{
  "model": "multi-label image tagger",
  "dataset": "abstract colour fields from 500 small random pattern networks",
  "train_examples": 101725,
  "image_size": 40,
  "crop_scale_min": 0.8,
  "horizontal_flip": false,
  "color_jitter": 0.2,
  "arch": "convnext",
  "isotropic": false,
  "norm": "layernorm",
  "hidden_act": "star_relu",
  "mlp_ratio": 6,
  "inner_norm": false,
  "moe": "soft",
  "num_experts": 64,
  "moe_every": 2,
  "expert_mlp_ratio": 0.5,
  "slots_per_expert": 1,
  "shared_expert": true,
  "patch_size": [2, 2],
  "depths": [3, 6, 3],
  "widths": [48, 96, 192],
  "kernel_size": 7,
  "num_labels": 7,
  "residual_init": "none",
  "optimizer": "soap",
  "beta2": 0.99,
  "learning_rate": 0.0025,
  "beta1": 0.95,
  "shampoo_beta": 0.99,
  "eps": 1e-08,
  "precondition_frequency": 25,
  "max_precond_dim": 512,
  "one_sided": false,
  "adamw_lr_other_params": 0.002,
  "max_steps": 40000,
  "batch_size": 128,
  "epochs": 50.3,
  "lr_schedule": "cosine",
  "final_lr_fraction": 0,
  "warmup_steps": 2000,
  "weight_decay": 0.1,
  "adamw_weight_decay_other_params": 0.05
}
Rows from block 9 of a small multi-label image tagger, named by matrix and row number. Rows with one number within an expert belong to one neuron, the router's apart. Each number is 128 + 24 x the weight over its row's rms, rounded and kept within 0 to 255. All counts start at 0. Numbers have three digits each.
Before each expert's rows are labels from the 100 images, of 14976, where the router gives the expert most weight on average: "colour at peak" is the nearest of a few named colours to the mean colour under the peak. Only what is clearly more common there than usual is listed. The data: abstract colour fields from 500 small random pattern networks.
# router: slot weights (model.blocks.9.mlp.router.weight, 64x192, trained with AdamW), inputs 0-191
# up: expert up (model.blocks.9.mlp.up, 64x96x192), inputs 0-191
# down: expert down (model.blocks.9.mlp.down, 64x192x96, transposed), outputs 0-191

# expert 52
colour at peak: purple; pink
router.52:161142165137130090108143104143079137084107096151101124122129165156173153146129132089178124162121158157145079104141114120136117098138150116166086172108162144121121140124126102114137118116138101131173143109137117172128131147134149136152149127149148118117162111129132096109124158112150103120140144152133120125179130133119136136145135142131090075118181124130125122154117148123129093131158124134091105141143135122116100145141131165087164146130116120135116106110147184080171145108146130147114110120121170138078090136139172097082121133135109147155098117166121090120137180122076147162
up.0:090105113156105092110124088146142163136121109148171125121128129186151132174094108137141089121172132144136116122112138128114151151155142127163121112110129093124085100195120101143130122163109117153106137166146124119129076120132099106168148140100143114128096138083136136108179185125117117112106124108139147142118124112144114200166124114108132137132089136103137142130147131120139149103125147118079122120075150139123182113134156137077148100135121118095106108095148137132149145160118120115101125162100132096116091120139165086121123097116154163100154141141145115102160130149151123150
down.0:117114136100123114138149068119112137124137122094132111138109143133136150128141152109101144130152156127101150143131131169127114140114105083118156114050103131094163175148113116138121122080140169132130115119185200145100149095086138112102106167146148096116125140118124126186125145109132153142113098110135131103085093116113122098131085119106106105169126115106133149125085112102144165098120130103104151130145134135124148089147133111175166112120128105117159112181122092122106135125118101147158111166122154175095138135147160155123103131101100154161140100097123162127138135156126143138
up.1:148181139111099089140114070149104120127117129096124153090138151120119152094159144163107134112116118139140117165148110102104143141111117182113108132152114123089116116145112114108113147127091135125090145114143152156111096136180088153117157095078152141138126119146105101078126142083161139154131121090142159124160156120118124154132131112120148151156093123124130133122144136129099119103137128132104124141128105107082120186122088103084124132093115153115125124165099089115127113151121126118120085132116181155122183154093125109166120137152123128116130160091128117144131055148134128080
down.1:115126135156116144093157117118165111130116114139111152156174109109152146125184091105150127124096103104133074138135106178114126115119150128126116104127163131098115134133099159100140147143131126123052100111104163143141114157117143106128139071126135132208179096141134065155168153148106145134138110116139166162139118122114149113126085133101156109140117170165116121142128108119138152119138140092101148158094122141177101161135164137131134127097137137127146147145146150125101130117112117113051111128114128113139142108130152104140140143142101089141141138121140116122140086107172137112
up.2:113114147155148131169170136135120104111127154127118131127141079158108132157167151097117121140124158123140156118130099163107135135162119141152100143144094104106130129188117065110112140123146135149153156148123122136148103098116122133123102099144124157085113131142100103126135123121128145121144132133153092130134099126096105131098133132149147157105113065113149144143100089120163122172144118090131139119113138117108089128147100132088065170075126114126121125156128120137111103128104108155183104095145135103110129057148163125153168074087172119137105145174125117153096138107116132124
down.2:142105159164101128086195153134085127143107147122169115139168160157176095125117128137138150168111150192117139143127138117129116119126083077108154149132133104146131134135127118130153118108123194128101153111124184123133149115151140131129147117085120132108150139139136103110126115158179122127139138129126147144135138127122152105145091134102145114169117157112120110099167142162113122183179140124089130150062130081133111129099142122163155148122097103142119122134167152123107143120144163124146119129142119129118144126159108078143152129120111135087160121168118161143087108164131130154
up.3:184126118126166130159137120076110094105148136147115117128085132168174139122141136143145092092080105127128165104127091130143134123111085116106141136129127138166119157153143112146175133132146123135105162158122116127094154120152148084138128127138170233102097124117121141135125095126129138129134121150113103083161182117135123138141153118089147166141109133086132130096135065153166171152128137158134129171130094127086122136120126095112134142103123084145122114130122129118119137143099106144119103138130125154108114102136157089116140102090105095168138139122122133123157143138093120121
down.3:150109105127098126122120151090128149131164106133139105115119135125156130131125132144132146102122096140142158118126113083114144132132132123140176130099203134123095136164147112170120120190086184169139157129076184124140162161146132143138151111134122138137099091167113154111148154164099098143144124142133127101153105093149097115134162115142152088165129137142103121129134124099119095128134157109109132110112110124203165135150123079142152138089133100096118133139136125122130120149176101121128142104179099127154126143156142105125147118147087170127113105115128112085135099133163164132
up.4:100119111137121126145091104137135139105154139122155144173133121124113130161132061205140133108066113122136086124103130104160124159132129115111129117144120108122098159119133107129146143124144102107126142114138113147136144110125098116166096185146125163150127153127119104109183124140122161102104065114139150161094134148089121142141156109153092099140130100108143124057128135100113124172094118122109109156129129143115104166139124127102097103126120096148117098110128050128150130096154155119139121139149159149111140108128149092153120120142174122117153144118127184100090121107133137121
down.4:121085145103112108127124134090116104165163103156138177127126121116118116128144085119147137100121100122133149114151131132105124152114099105111165156052123101110134075161148134144137137078131087125148124111121176104128097112139164102084118091076154146146114129132128101115109094142122140135102118131154134152142123107152129163132113121180129126124137129094179157149133138094135149132131141094141099133126123193132104122121136125170079135148126185078097142096134138136159174077128127119124120139146147154111123128164107107115117097124093151144101102117129152131175110122125157102
up.5:134144101134130121142111119138116120166103127115178113133090135114154145144164154139129128117174141153146195137170136129137120163146106131086124104141123151136121079108145154139181108120122137115128152071119131120142094124125156152172144126151104119109140110102159154116162102137157097098158149083143164127151097106048132120146137121144142117125154122116104103120147157145115117122156117111097158130107160131140183150126144162141070095151110119113112113164175161116156122095163168134085139137091091127114120148085147133118091072132140138131128112133138117148115106104131132137
down.5:098138130131128147124124175120135109141144130130129145118148090128112117130175152129123110111141139139133095143087134112135133126151158119101149138114070129121128119135135126102149122117140168139040155106113212128113086154110139083130108092111134071119150127106122106142119158097139136147089129121160152143127069107171103144093119145157155130113129121117149133123083137097116168124078145137115104122139101137146140110169127141117130134133150133109150147148121101118093154126107085150144104156114139085131137136113122113113112132189086066118148132117135192126118113147088137118
up.6:092111151082124122117140095149103130117130118127103119126144095136166125102196150096114134163126120105081147164147119106114118123135113173111115165104136192168172164110138140142119120101147118154152163136122107144108150140149128151183090139117139123107141130098086091138144173122121107109127140141112123114118110095112115133088122142091128089139151113149134128136105121127144130177154114094112132151134109133101156116133072149130123139121118128129128120110121096135137154152118099131104169112117112118143124138167080097113129096116182111123102113086127063140091140144131059166
down.6:122116087163125109136161170130158150070123106114172081140112123147162128122153134130114118077155144098131148156077138098141130126104145092130131101155112148115128102122141123126158116139117128106063121145160153095099077142131145166128130098134184178127138140126146173118128096108159123154109136112101108157131121130167143141094126111109163137156091162154118126102132100137100121120129147131130090117135091143121195124133110088115110144119145147098138129146107139123156112136149153099096154121111136136121124115124157129099169113131109076168180129131141153112110131135102185099
up.7:154110095158148087118094155130110124163144154092149127150143124137083129128125162092140108141092113130166137141125129118105175134124125141132105116115149142137149121123145091089165090137160117163120151129135135117109130108121142142097150085070093099113105150135136147181137154140121133161114120107110124130109133146171103165102157114135092102087149107090117121154097144091155138103158119132132134157170116111159128116119119079115130125102100109112128130148145139055119095107135141157118160136130121101142155124081099104130129155148158184165178101150130155167176145131119138142
down.7:126118143097123111120136118149084109134123141133145153116131162130120139104153155194109107127148120065126184142107129114139146111116119130150130148131126183153132100123121146157132135130151082144170157147173112137158113147105098124106091148124091146119107108122137142151122160178124172163127133090110096086121111140174149107144190107120101143154143127138145098122128092108115137103162157098078134154101131122101142121139108144137191127095148104195131108129104153107141142139147143132113092089163095109130118122098124147159142159131164140160128115134117144162145123168116111134

# expert 27
colour at peak: brown
router.27:146148145104105152114154130150136158149108152121132154121126144099148122152129147166157092130145151135160125097095122156156084145137098109060124118149094122127178155097134129111116132119114172117115111100112119133125113080100113155157093087091078110158090114157115129086122139094096131149052091137137149134150144151153127089150128157141110129151119154160132136145134146113091098139147070125119153121190143125138111117119127159143120148156156100133101096139114147103113123170122138122180108109141083133122115150106160123121168161118125148153146148120108099137162104118138122143
up.0:155098105149119106132131138142174141148119125079166161160161106074080146130132157117145129122129135106123154118124162135178114125132144120140126131115105166133159141113090158143090137131127155139136127102123142094126146109081118093112143140102083142147114135122122156084101070107124146158126125168152106082167136108106156130106142113128105155116136140097156131179122125115140129156113143070123133105098170131125115130118124102158114113116120168111126148162121099105120108067139091124139146133168133119134103126107164178117166179099134124076116126140130129145129152166077109123
down.0:138114115127105133114150202104134135126134105110136148115091150154131105155111129162106162127104103114132134119101117124132147105115135156149126102091098133192161131093087116160184097174108120109134100144132166100154060123150127139128107152106115122089117132128130112187079128132120135122155146143124132093101113099120145107137175127137124113116150141127164088126128114133117125140130134120158194105162150075124136117112119130142124095094156151132094111070105116177146120086132150161132103136154100152113130138130092147118094097133185132121135128136124094096109142115126126130
up.1:112178121113111095122102154158093138136141109149105174133119135112105090130147096134109120166164116163137164149139139118138135134115095157169093151147144164072140117146078119129152116166124145144159159110151132114162147115149108106104142108155118135141076116139144097100118087118137110130147129150147156128135129108113117123151137095151068110075133164142123112150126165148128126119150098145186178140112124145119121090070141139141145157133113102155157141126135124116134113096116134097144133137107118139087128175081142169120097150096158162129082170118157127135151145139104134111
down.1:136115140134125157145113105130125128125132090116131146126144143144146147131145141180170116102106148148189165166123174127166118162148132115120164130087095111112138144133145141149131109125144139143099088098149132111126087159128111109126105099110098138140121158123149138165113096154123133155121119132109168159127138131188084150116100165144110104157117130088097100139153099144092115170170150115128164117120146090109127117112104126112111097150173133159129126151147105138137102164122182105087108143109150172147102140133100130081179113142088080133123135139175101136139114138144172146
up.2:167144144132173139074141114151125112137152090102084079112110100094101109125165168176140111108132155126145109110134152099070082137133181152099124110056127090105132149125105133139163118129143157123121113145110165134122135141144135137167145108132122095110139130110128130171174146120120096163104070145117122109120143158104148136086120106137124154168121104146154147135115132131143109099100135198115091103147133123137124142087149118140108161108120125136119122124161085109152138146143150177116142106145132166093128126122173111130090135132108106149110123101126131131120116145120120157
down.2:101130155090098145131128110173159156118171088129125130106156140170137118120125090163107155106104125103123149134143106130109156130134106140113113121155134151134136112085193104098118125148101135125074115073148126133121149134106153142107111144119117110074127139124167145048195132129130152089083096144120101064112149136163135117124118148109145102131121150176097130118127091184107144130090118155139120115093117126110176107143123159120134147143119132108130111146139148159118121133126137144132126135150148122104138121147125146100141119110104119165114081104139127173107107149132080127
up.3:157110163141124108109133131123184123134167112133109133098128154143119071132132087108138126106168135166171110116095127115073144130145117082115113132142136133164123130166143156114122093103169115137147154169168129130144155121118116149132162132140114104118124112139145125128145173131138207137096102136130062128137122076152155114121112173086168127114138118146104156100133118107115061092166131129160104122093133099163075113122110126102131116156135167119143108129080129136142149153125135161135118135137106112138125098121118170131120097140090095139126103148122146152123144120160130144
down.3:075144127125147144173154158141089124140164111137128103069124155145151104127138141167175126093098138111114153096145105149133141133110114119114142106143158153093088109162121137142119131090152147160165116141146127132175128136136128082081121141127151130099138148118186114098121123175149128153144119147117157132140148112123093165124113115137133085102114159105099138162137109154148086147140162145100138150118097171120132131119118139090131119134110098136139128138172207123097135150136146134131124122119119102171183140159111097163161143112076097099149129140142167143126136127128153136
up.4:104097134150107101124135114124118144103143112146108130124151110125125147125152132116167158096133134141116103090141113142134127153114117093112073117144092107130134098124118182140139139142140099127127107094125138134141134086142066113142168117149105097140129166130105138113140094105157129094132110123080170082114121132147109134112134161176145166116110152125115107159100162078157140106124086121081129098136103151167083101169132148085141114123147132145108085110142156117141097133127185134078132112068163145127130126159144114170115133110133142125125093098105130126165114096165142088
down.4:130098141159154132131188165157112122147120125114103128100130121127128144118103133128136077093135149163141112137109145094130170091122120187132152129138129085104105127071126125091137151131159116090128147143087140094118145153105144197116142178102092148206141150142140122115153106111141168133087125076124111155134157110125118119129167128144104149122127132107145135133124127112124105074107093129124132081068118129097164155131145158127144125121108103102094128131100124134105104106101106139101109109097106144148145138115103081133155143148098142141137113115124136142151118083139149119
up.5:136107131123111101124145170117110153120086108056132126126134122161107130142119155177117140101134108122112126119173115161141138084125142148149092121102126126150113161131126126125133132168148156092159095118151140112112166098128125127128136119163152080121119093133115145130151139112115087159143096123133143129109103148142165172120161146082115105090140106103107112124078106117136163156160160127123076140134137138187134143136167133105139145108128119126134130111139132137108170147140178189136092146129117091122120087107162172116109139146102130072138159135105103142120110081117162090
down.5:175140186103133194112112128138164129138129146144147149147148119123124048119104142136093133127137134144139146138089106132117153158120156147099082100151152123138086099148167142118132116150118082168153119138107131135125124129098101108155107153110112110124183129102132100160146138129115120155117086114137147137151100156184094084143155108161096123125119154120120133120170098115130144105123144110108125112098150069118158127137085129154140125132197116102100106111163141152150141147119176127141130146139152114153155177144123151124124120122123112120153140122151107145162137157160152117
up.6:180143102063135144139182144114173142077089109128098097126133103116144107123132076160115135125121102107134116119142145124151102101139120139177148102130132099160100157121099133128137147136155127114134111107064154104125120066097118135123137116082106116146129118129130093126136182146045129144150146172102108157126134134092125120116134145136095092113139160148104124135101113112091079127087123104161182110088151151127117132132145155124138139155066125138110132132138128147096124140136135138098138094117144131127153099140132131133134117155101151130114123105112102100139098122124142091
down.6:160129090135152129098143185136132113114187098151145167120136117117170126124115147134107159154137158114131156135074134160121140141123173149095120108143128170123173114110163122117161080089115165115156123145128095138116129108106140138147112092120112125138160117111121092165119159152085148112117150126125156146096109112141148121126158122139155195154140145129112156141113149136127131106151110152132143141147133098142146091107084176130108122095075138035135151128127111135153108102140192110107103144141117131143117128131081113132126104130118142133145130142110157120156099125155098137
up.7:152107120121119185116138129110122152118152164142100169114122118124163097124143071150166137095091131121123137120125106136112137140144089128134091147165097128125123141117111136101133116163127123115160127157086122163109146142136135114127108125115109153094166156124134149130128088169114106118114137143113100097151111123132203100115140123137119127090161126172106145138121098139136129145090113143111125078103078108143171111142135124113146100128146166170099037147118124133134114133127186144122183135165152129107095148156150078140095164097142136132098139098118144127115137144137111132
down.7:134132095114143126182139148128160146146141156121114174155123151167133148139160122085152152111125113131102093114157128125115103126130104095152194143161114131096082127141164130104134105086150130114153102155165142139094138127138128148123137123087105154121126133129161074125120116168115167086139129165134133143089156130111072126113112154129123111147131114085101124143071094170103154089158146128171110123127154104149164111155126137147167087120098100112083143148130128131105117085179114152117140162127094133066129116124126107144109149112134138107134134112128152114135117129103112151

# expert 55
colour at peak: blue
router.55:123124141136096128113116129095122129113130121096085135173143125078136115116104156151147135156123122148144118097130099104118122153159150094072158133127132107119091132159124131105181111121114101119117116118169154128129120095173116138107153164144118104127103104165145102112144152158147170156090126141152179145153153081114108102127146139109131116134172101149097131142116123135177128078182104131087106186171119141084114141146138113117103101114152108147115136122119139102139147141125162137125063124110099126139154174111165170101120094170164128129116110166125131119137127105134153120
up.0:116152149158105125109088133090152144116111110110107101136120134157087094121079182095133121137113090109088168111099129183139135147132135108137166106103102115098126126160104101117114108125113130156104140122141151114120101109168175135069148120121139117114150138141139160132122128140115147187141141160057096160153122101124093094151137106128142131133104128159150135089146140098138120123128138159194147108091120146138114137124087111160143122108083128146124091133143112172163132125094072111127098148172118113132177142122134131128103168138121131128162126136132114127122095148125132107
down.0:120126118129142147127101174116097108129100141115136108100134104147133123155169137133110145166124126148146101108130095155171127105095133144139131143138116106053138119136126130107124105141139127124171141129156123126126040108122137123093108151109147079132137149111103132097108154150133159136101122111079071100098161100123150169097113144148113159090115110127136098109134154104122155130156144118047106142130118137148129108129138160134159139096145136132093126137140122124161112162108116086097156105115164153157139152109117134156163134090129197127128158132107125121103142088107098114
up.1:126092105185150090107149142128176104100177079172131169145154124107124142109140177133122141090157157118132115148096096171163124118100182116135182145072127119096125113142154098115168147150133144166102160107128137144159114081130130146139173109137061136114093103145135124133149098099157137121103128106162130102148133141137127132141132151114146151127147114089135119109130121163173130120088116096137154106113148141111113120131078141131128124121097081123119125109140100167141137138147142138125148078135091163108150122151114140116130131167129115127115158131123093099139117124121161129
down.1:119108102100118143114153139084133091180115119166148099151193148117176107089157101176139162130114108149119130152101134135152116164151161126106089069163125146155118130133125132134130104172103138140123135131105134123116145108124158142194113137117176151118136100124138123147082108147140114124129126109104142132126090104112078090110111146136154123166146124162100132098098155087171141103147146127166092133109134168101121145069140097097127148117165173169136134093125095103123142154140096146122139129121139096140140123150158125149127135132173140122121130152147123121133111156118118121
up.2:060103123110165124133163113122115118094110129114140108170155154118125136109074171159105133122177150124176157121156104136105140133110138164160158124139081131134108102168097123123149150094165137099106155176106132154122147156145159128123136139136140113186138125139110095148093144105124122119171065187114107146139166113118152112144107093099134095126135131120121089131136109095137097113180149145148144086114122170159123133104144132106142114118126146185135132115137129141135161115128109136133142138149138140151117100148129106134136148129161124114117118075173089115125134148163115127
down.2:080123099111166149119147160127134167126141151090166108146119096132095129145150160145134122096148159146155125147134100144150145128130169076159138115128138132113140141152175186118111152138138139136133066175093184117113102183134145117151131124127146176134125135140096189149104153150140108110143152150121149155127103154135132114122166132131122123106124123102139142140118118135146150148157111133079099139107140118166162139158151091158135163108116115166108133146162075162144109130156091188160137122128121188121140154090116078134135133135119117126127101139109135132128120141107133126
up.3:140152134109108167103119137153118119179093157152093128107147104143151132110085126106154140155155153094137081102083133144064167136142145147143130107130117118112068102147102106111113134173102116127151123150183129136151140140098082177125139127156106144122109123116097126134134117119095127101125168148093155157133134071145117165165082122102119128150155118120151129163109107086132129103118110138124142064113140168163174112154144095129121161142129126109122162126119107139136126126094120122099097108117124142107089116181124148154151137103096125145141133138149146102132144159134142154
down.3:143123118154115174119145143156160110126152093129128145119118126120119107140144130138121130117151113123135172168145140096182116135122154131132135131100140096139120064088157122097135114150083147133165077146118111120086112158154150121124095117150120090130137118098177107143186137114113100183146151120124160138105113145169159055119167139147135148109154111189147116151174108100159134112133107121142182154121137139126118153107096157152134126140126099140145144116132164158158132127145103115145126145107133108184137141120097159117145084151124087132141123118149124131099117112161092143
up.4:141090130132125139169106131109087119106133146147096174123085128099183132164107126131126106135130127139127142106132110131144150115110065109165178160199144121146149164116158129103113144108101150096117157115164115114137126164130178132116142098109126142101123153091137148102138125124119126198118150129116156102135153142124107161123134088152119157166136140076122141111104106089156151104115155120100100148098149183119144141122093146146072126124143104123116147138133100093132121149134158130124132138129139137138084146096129133134118140142157077115131050130114108122115150144146131126
down.4:143109141101139117110138093158088137144153136139126133114157123114120137119143106072123133199130132156146118099088146128127115105182129140142126144128127134126133116141103116147180125119147166103138118145123131120126182097124074149117155094099101082128101130143116200095078133135130137108141132120144062116099169150133104109148094147076124104122087133091095145114138157132166142141129146125116115122142132130095172169117106184146140112156103094118151137094077097143125124118144124137159107120138117154093129128155125090145100138121106125151183149108125151145138101139151134117
up.5:114115118119102173141161152138137147102139178131133138151100126185117113124140098123064131105148152144115154085141117134141113191144154138137133131136131114139116149151115114122130118118123148110114157137147136095141102154135150131158117101158113107071099121184124136167148155145140130181159175156154099139107170120135117120125151135145132152137089057133121147149126123115139143128123073103118147162154138140159156153164179112117141124158167141102113151120145118135118136100119154149130113135111091134103087104159102151115114143132115145104127178123120119129165094142152144056
down.5:118137154100111111134095089109130153112073156110088125127146152142095115147108143106152121112136095151126142113086141156121113182104117099095140127198133107143132132134077101126104151154102115149119132130120071140149135125129153159116128095134121129097081139135156115123180108151132132140124146111084144091108134098098133139157135109096173124080148142114124092120114098112147135123099140154100131171141090138139130123103143109166126115209113142129132135106171162140140155142102155094147104160149142138083116101113111104151124145134134159113132135083136150099154155095118139101
up.6:108133143090120133131163160116120148098109098114136154091145130154099142148102129140153133115139128112144151161149125096087095133156136135068072142125126138120103124077140111110151133152158096160136124146168136107140147138091156117126158151124103171161122080097136075096094150132100119128145128121126147143132147139163162129082118130140095141099105088132145141150120121161171074135108144136105178120158103151149125132080134130154124140129112132071146120109146162161120152164137126130142074131127143130143075122114116151139091149123143086114146169137130125128151140129121062117
down.6:168126122167168147125094167152133134093135090169108152166129159123145110138167106133103121145167108143132142139102191110126140112141139145135075113087140144135139124069111085111125142145097120143132139084102145124093140099121124168129109109135129145105143115152094099109176139127166135131110124122151141116144161097126184118128113103140175131093084139123131118162136091126128123095150119095150127148115152083124089082113092107092106109099162138113144138147169150086150151122117141130152088103113106112169153111134081113109141144141082132117128138138127100132134130159102141123
up.7:092092135140130123120155104136114148142117120193154109092111132111144153138102118135115142137142155136145147144164127135139096160147139148144077117125113098139100112123152153126150105108144123166151104127136104148127122167118108150122142113124108112185126113168151145118113170092105181114157118100130090169114126078140132146133114087118115102125065105140131145095149094125131126133123137130091113081204146125155162131096128124089128101116117190161133116112120095116121147139146158105131162128130152151105130104101141058112097140148159099137109179121111097120125126138125122098
down.7:162129095131075161152137085128110158103135090112145125112103137130100144118133112163130166086152145116141144105142148102187161127088147118140131097122140181116150119096113153093127134105120164121153090128082131130129109138180112132118125157091128157094150108143112120100125164166129127143147115127117139141125140136172122135143158157097181138107133134080094149155123130153104138130135124138081123121098101131159146132099108103093105114137174115146141163121161137123131123141166117172133125161154103074141130162088057094116158148110140141112149129138148162120143109123144147141

# expert 10
colour at peak: green
router.10:101135122071147129129139090142135135155097091132170140139150156101142093106162142102147148114126108091099134164171133124188099138119123132082149141118119133135145126111146152155065135097139170130107080094125129120139132114111180116092132107134112158100097137125152129123094109093142143122185123122102139129101117157123128112111118103086150193136105095134113104159113115132151119149078162086155111103156125129158153115155148120125095170167112123102142136137116169133104121134123107130174119127143138106121122102153103162105143167128172114133146146092105134133124141084132151128
up.0:123127108156138195118097122143128164122139150136151159148118104117119136130132125151072158118131114147167131083147136117090124150137145123116123125133130122134125048101101128121157152094129179107099146144124153147111130100093115151145170121107091107131130142115094116096169121142133108144112121127127126139138125158112117145110162194151129184094115119142164136104174173128155141127138135140152123094134126107087143081143150118122134136202118101157128119179109174123111103175136091127095103122156065106114121129149121144096150117168133112136115128134140127122150132114116152132
down.0:138154166156122117150094144138147145119147150161112079142133153124116153166110099164145140134133144149163121122137130153135140121121174131131148121166153098155079134094135125191171114140132137158129111113096171117135122097112145102181137135139124121094178151151096132113084086099120112097163133095101111123150128123097112126166122129154091113115144152098103127096146152175151102102100115153111108135107146111157138133164136102127124148111140160103140144084127150127098070100134165167085086116161123110157130165118153155107124101156143095134146125105112090142114151132115141113
up.1:117117158086119120093108164177204141144086139166144115112109120117134132124151133105134177150123115110146137119160094144106108137105114144126127130136121092117172111066180142144108098102113159083147104126136098115151082154073181147140159098139130098135158146116152096139159126149152153129130136124168134129101139114174137069148140155118126107146135146136102135131108095099148126112151144093088154090131157132106138118141129170141127122138161131139132115134100094094127129111140134133135121110147103110102164109154141123133097141134111140143135149118186089133144116081116163139
down.1:150081128094045121089144175094136152137151098108116151161189118147155136123135135125128095091087152153158156155119132103145126118122128177102143127114135103154144153143166140075144153174123146126129180157150127113136140117153109099158151149108146154104155139159125134149110140168112110091137138110125142097149139099162163101147157127124125149157148131129120119115142090123149130113109165149151120105102119132154093081129086130107132114107130164147093101127118129115133135111140084111168160141134142116132122152137089148099144140142189148125110133124129147125089124111132103084
up.2:116126137153163156152115082134135132122121086122146136156100130088096129128110146152094130143171132118139147178133122096133115125151134123110145201136145131129105184160100119169133136161102149107132131191170148095134129154099100101158114140087124124141179102141154116112101123098090144119119110139130144127137074145154119105110131176121156117133138155139143107150113161101090106145107126116069129124178126115117123147105137123138138107163132112127149142086077122179085169156130089141124119102127139086130115101131113128133125145095151144095163094115111164154127123139138125144
down.2:138140131126132148109125140121123105124135136166156110133085092126130119148145131126145141100123078111140101157180147090117102100145110102150150117155168143121158118118143127132221086117152143115121153140188087123128145129145138127106099139121113142084093164133113121149128141106107131124088110114089153137154153159084136164112099099139089087122133126151121093109116133116162152154191126113116152118162149107096102134109158126131130131099139191108093125146120110165118146145101162136170158101135113124148125111137183140094089138146132103122146105167137120095118122109126123108
up.3:106127148130115111117146079104101113084130116136145118107145099082124109095112123109126121128131135149124105138136155124118137163131129139086192132080152121093164089156119111139081137147110177113163134162171142159143139172143134149132157143154144128070146127134089133129133132156122133128138149144150090122115103114137093092121121135107100133152110120122141090118128149096120124121110113092157130150159122089117133127120149138100152100142095149107083124115127118138135109067129166126148067104109134149150111143136109091105181178144136134195115150067107106111102135123133144104
down.3:151101100120082121107131125104114114105117118163184110071138104135135111086125126141105146113112112145127142157102147080122163122132164098134131147130107091150124121102124154111139127062122079109150160116120187154136109114119129122126129132113107141134143152134127121163199164107104189136165124123118136150114133132168113108139127164135144093158153114122130113099183125125128096102101153115101091116126127169120113102121171151164125136114121143116165173100133129131145147150149153145148114125119122129122093160122097114073179121112116119120135157142109156171110125105113153176
up.4:129168139153119127126113086143154102141096118112116113139127121128155138095099115146146097134134108117116141151111146113137093118134129157124150123097128099093122119131123103128150112084124157160116144142093119161142155154157078137120130156151094085128103115102172119114129140089113130167148170107150167142135139144112158180147165110130119098125088113093129105174089130117139148125114133083164162145079096112120118133080140102135136146118152110144118122103106147213112144125140095110124094105097157127072136159157080147124154155128148121149110116089111112138107135135164090158
down.4:122130148163158123140142150136102173073112083121144110133097113154122143133185126135106102097091141143128133125105129146155138123124148066155137134116154102163109102111104136149174145110118104115136144111183113123140135116133128108123105138145147128109119130116156140152140148137135168133171154109127093107102104155182170147108090177142113147099159113109090142113098136133137139130149138098138148108143159132103129118138164138171136130161142125132176157130079143144144111128084127119112152080053137157097124092099177136102139135149097142114142141093161158144150162144119125121
up.5:133137139160110130195149114138088109130143147135124125172112159128135135110110152156117146125171135152142120118122134162179120109136149159123113129137077083103119123095116146119139102156107125118156079112087158126137145190128107117093123133121133144134116125113135124152114118182132126111109050123121168159153150127161098151108134170090105119109126128132112135167160137152104119152178178108110113114151121103176129115097155154099108135124099136111127126132150146125121157112148103136151141159123101117174145119126119126092103078104086132142118172095104144146179145152112116147
down.5:168130072159069156164167105129101107155110099123093148127137125137154133133102160118123156123122143172162111126135130181153143107141144168106089078127140158106133110106121116097148115073139156125118114165129105139163167148115151134136123108159141149146092089141109174122136126176109174133141168111115143125122101105132100159070101109167175145127130158153148091116140174113156139125141098129118117102125126165136093099116132164137110113135132123133131096145157103130092120100124108102150145150137118110141109150143117168128099149130102122132140110123133109115145128077118178122
up.6:110160155077148136146131108183159118131112099132145098117101113156127128140133070089150127159129118126115113125138146112149087098100178107162186106116129156144157086118129162118109108155154130121153147151141114109136152131128124143103108107124119150089120125118118122152103110114128138151152115134181154073134171137143122114141157151117117151100120124153145103091090130134137132036152150118137131100158140163144078118124145131140115113124090137104120096129167083142112109054080144114143118102132122130125133123117120143119108120120156138152153184115158097134136114126114132101
down.6:123126141109136153112172124108142126127097128157148147129140115090159115105135124141097122104139140143101133165114120135162091155098116112129121153081114129136109126138129097102158124141147105131121032126164134129087106126131135150116158139137150093121113146106094173150086109084124104118181127116107131118132102131157119131123143157114139110149127152147161115117141107192163132164115114071087138125123077148144137129121113152093070131117100118150163126126119176132151114155122139118106066142090149141146135117101089143079131088124133103124088158133148132167124132148152138144
up.7:092143116127119119077131116126155156131130115061156114121139125159118106112112155138115147120101138101111106140146116155130137119109102131142140121092144165154110113148116090113101148139140109136115129112130095121128155179168107144126148142110107118104100119118139121145090147133129160201126115116074161111125110157127136128168138131146105111151078137097108150181153096132120144113138148123140095126114158123159102168095121074114111121139092162098147116107104140172132123160109102118079129140132109076156093135145079127149136150105079099167142144098139166126137127116126060120
down.7:148121138159135173118155115142097125140170106111103153112137106110135157157095135164115124145121123141166126113135137103147145129119147122155103144092146141133096088114124115142104112115156053132162180134137110114126144110138118165095145112109079143086127147110134169133146139127143136160090115132096106114159134158080142116135111145116133142159117152128119100111121159188121122086120137112143146116164177136095159129126143163158118146147098135107100189151103131081132128100107141086119160088109141156083150090169138130111133145172157160140117149126153120132181154110130124114